Weights of a small image VQ-VAE.
Model: 1.61M parameters, 32-pixel images, encoder arch xception, encoder norm groupnorm, encoder activation leaky_relu, encoder depths [3, 3, 3], encoder widths [128, 192, 288], decoder norm batchnorm, decoder activation silu, decoder widths [64, 128, 192].
Data: trained on short English words printed on busy colour backdrops, 90422 training examples, 4.9 epochs.
Rows from block 4 of the decoder of a small image VQ-VAE, named by matrix and row number. Rows with one number belong to one channel. Each number is 128 + 32 x the weight over its row's rms, rounded and kept within 0 to 255. All counts start at 0. Numbers have three digits each.
Before each channel's rows are labels from the 100 images, of 14976, where the channel reaches its highest value: "peak at" is the part of the image that holds the peak. Only what is clearly more common there than usual is listed. The data: short English words printed on busy colour backdrops. In brackets: how many of the 100.
# convs1: 3x3 conv (decoder.decb.0.2.convs.1.weight, 64x64x3x3, each kernel summed), inputs 0-63
# convs2: expand pointwise conv (decoder.decb.0.2.convs.2.weight, 128x64x1x1, transposed), outputs 0-63

peak at: centre (64)
convs1.8:089106095134103085131119143166206097121144188079096106116129101138143153141101142097172096074105115146095121152177114170094073133097098138111198112096167142107091154110165138166167066144149119
convs2.8:189089191112151151130090123151114061144070151135075140201137166090165077132113157069153128113121068127081130117038087084124153116058154097126152102159152159107148087137115137157131178087144125

peak at: bottom centre (28)
convs1.29:178210180129180135135152143138162080138178156123114171152167165160177155172092158114110114129101148176113172152147122091151159146150094139152145129189132128140121144127172105122114164104115213
convs2.29:145103144112145148124067082134117157119156178114129097149086180081138103105137128172126194163093154115121107074119119172114104153143112097127121121095138125109147130101116107105112208114065169

peak at: centre (74)
convs1.12:132150120140101126124158120088177124120113135162122170115188128116122138149126109091117158214104102150093165123096095112157106076137158115156171118157108137090132100097156129116114087141255175
convs2.12:118073118123116114135153121173106093122147103132180128106152155103120145147092100156130140141187097151071115101174140120125165162183105080097117128099123166100110117129135139160112178152180181

peak at: middle left (34)
convs1.5:075087078144109124105126082122103080112123103163125138134087082083119062072086125120100133136098125080106092123149113129105146102104111112114072110075132124167064092139069140118176126177079096
convs2.5:110089131123161125075175124136140086155167123128086168172076093143088121086072079148111163132132171059044078111095106160154070119119129121150148096102128088112159092132069125160157126141123178

peak at: top centre (38)
convs1.16:090070105176126120113137097119112146148115124146167094119048083077053047056124121142127108133120110100101062117137118110160141138118120105135104119075108111081088136109094157147156129172113102
convs2.16:157146197097098131109074172130124153119110138111125136107142147126116137129109140089159161118135187140125162154151142083129122122182149124155164163093113112148106074162125157142156116138098117

peak at: centre (38)
convs1.13:114129125159153098120183110148193034135142132096157116137105098149149112104132161070114092097065081177125084073097156081180140192130108095147144126116099162102134102135139100157133158151127149
convs2.13:126170102127111148074127115120162093059087108118140133049135129167179154138092084143091115121173197130130130123146203150154116096174170165157136100133109081119150187142136077138155116140128061

peak at: centre (58)
convs1.62:094098089170126138138162117026180061149182114102139147121118123115129134142106150178124119182125122128092125089134117147167078087112103082159128150119130136035128106112102113120074084138105126
convs2.62:145106080155117140123137099137158148137141148114068058147119133116143124134173135154142121069173165116127159100115121180118147110084115097154084084115184091151108095174184152157098152130166157

peak at: centre (64)
convs1.31:126154100155103094109133081110047114176114121114136191125188078104127100121035141154157134135086157153109154155173106153121213153138091131118125114139145109100105158130107069131128121122089156
convs2.31:142079123137154096166138109180158115141163084147136167125191098135126139069154164172196092104165142095083131151101175118133119125112150133064135069108143148135120133172072105124151178115144148

peak at: top centre (51)
convs1.18:156177167128174149120166106144159089127179114128170151130120141160164136142114109112122114107142139158157123163189106068234145150130134157153068148157133187100071173129129158114130153093136172
convs2.18:121109110121128145162085142068156152096084097122156076106094175109158170130121133125169095073160101150144129158116116084121094090129155103145105154090104142166135132144134142150086067072114122

peak at: centre (55)
convs1.19:091097090128140086107112095104099102142100131128170156137089105143110063069064096170081120161075111106112115161196146122121147114134097092173099112056106142115094124138064095124138111126081107
convs2.19:149073147187106193169168109140137162122148122130160139133174140100129083133133124150179121134116127081122064108128088144094113128132081086147088137164230211123169161136119120161173117067112134

peak at: centre (37)
convs1.10:125130084161144134094116094144124102082158141122141176142205114143108123141084172134135150136089085104180152107217182121145145120105101136159062120103128102087071087119154116138102066173119129
convs2.10:148180147091100099162102115101087093114118162120096136114137133112172093100092152131119161128083088144209105145064084127132161100134113144108010119167092156111130113062141155093123141105149085

peak at: middle left (41)
convs1.34:093100097135119112115083136090109183134109104209129087126064070144096082085096106139133087122149102117120080101176129096146100157117134097098075150079096114105125135064152143121161131131065103
convs2.34:171140135057118097126107109041069114098106169102103136105175134091131102120117148163107142159097137110163163104122110062062130112111151111092082084141173146136161124099098114163090100127109141

peak at: centre (47)
convs1.45:111131109157164139132077130109065066109147163132095170141129077133105135096113103164064121147117123099153094178186134081130212147181167111116169141125134143189131100121155130143175134101086150
convs2.45:114146103107061105133191131129131099062125098128094131095163135175141150141121056163147113134090112166162097138100097179135144032178095161128110071112095132080160125046085059096176057091129090

peak at: centre (40); middle left (30)
convs1.24:108145086143088129120151100131151110110184125083107081132089147135158114146076099124135134173115133130068085149141249130140110184095143112091169145148157141092155123128103176101127088140160179
convs2.24:196157164097147124037106167145147082113092084149089105091115075109138155123124104165122085148134151129106089148116202097124157122177144185132116088115154104117165159130076120128107170134146092

peak at: centre (51)
convs1.3:142181120136147179130127142155136126115167106111170150135181096209152177192162115123130139138114104188119161167138126093125164117178158168111164133158121110109163183102088121059094189128124155
convs2.3:107119126090093149080153182138142077055115204138131117132107102124069148087134095178143113101086129150131090084172151124089161128150107144095118120127142116157135140139104068146124118127114126

peak at: centre (49)
convs1.17:084128155144120126076078126169189169186109108086165136065106124101145120134121103145163078145103089128115111100109113171216107093112156211131129144105120111075140141116147114071156121115122141
convs2.17:128168121136118073089062177095186189208116129108170103155095162169121174104145103132108140141102099138092142162107123122182150162112122142168076155187100120115095092170129160163156146135149140

peak at: bottom right (55)
convs1.47:108098120133134096153125159080130080144135133133137102112043088140110048100089146114121079142096087150144074111142106099121162156136071043134136107041115156116114123094118120100158134121102115
convs2.47:107115176121147115049132160119075114131112111117166147180140133142152121122083103143136214187068134127092162091113101113143189105133155159151111163135117058148115078114174117174152116161085084

peak at: centre (45)
convs1.27:113064094099048129074141079118191151143113114109103111125116104089097083107103144164133146077084139116127089118187133088136070171083117112110138113139147130097093150169122110173142063140146106
convs2.27:148176112105142115083108162139102158137100154160169137106142114145133125149138155142106149148127130130139139190152191085119095222168166152172164114135136066175120153166113143162149106164084145

peak at: centre (52)
convs1.1:123085147196143129086140109138125144166098155105174142083080126086084039055091131128140090134147158159092095065130095098174108154132101102137118123111110140098115138101092105150188143141102098
convs2.1:173148177203116102137205156112116136143140173111134140147148107128110124108107174164140164085155125117092107169166124144106085151111214107172136175118181207143172127177084102134178152136141111

peak at: centre (53)
convs1.43:149140156091069069135112161143112174138163099172081110126119092151169100181157096141131117162185071151090085099084124141100130103115092143108080148110139142131122146090107157062180149150072109
convs2.43:132127190105089154154140117109134181103137146116131067103115127151150159158118185154157175097109128143171120124182143162184166169133142119090106166097069118098096068122157142146105116180123135

peak at: centre (40)
convs1.46:187173117166121143136176172151132142187095123108125138123175109178183147142111117120158143111118123186152157166146113131141134103181111133100180152189111131121217188104153134114083116128143182
convs2.46:095176181126119134113075147162156157107056112123136127141168146162148108077144087113124111147133146163129106161129114137187190123151123196077098064188164142184101138129136129108121098090165151

peak at: top right (76)
convs1.23:120092060154078101140162169108151128143108159157177114122106092147103082133130156083148122139128120144135137085112107090061123161140081054086134109125090124124177083139185111202102171131130103
convs2.23:180134137106219109081095106159124197082195168107126124107169112134151132124155093155099130145167152131127094166135130131179120097144138161097106093154132100126186138151117095120086088157147148

peak at: middle left (44)
convs1.35:139098145163133097104109118172099121146065134136127174088156115145147040148095140085132122140141144107113141091136158135187162224117114134131128142156133132105118167118158102082169138212085091
convs2.35:155131133156163164120140139153121171138104073153160148124175164120194099150126103161086115127135123165132123129140173213180132104149112162125141194120050200193106144146107074153137143144120105

peak at: centre (45); middle left (32)
convs1.11:126122141131119108150115130123120136090206058099121124129145121162159106138119068169100194149159101119123122116144254123137128132113075151070123187153122179135118125125115128136134100156074128
convs2.11:082079133162170173205193122155126156138114143161139139129163159145146099126130104086150109082092132145109145080147132178117093128103073070125209120163147218134095151120170129139114080095082107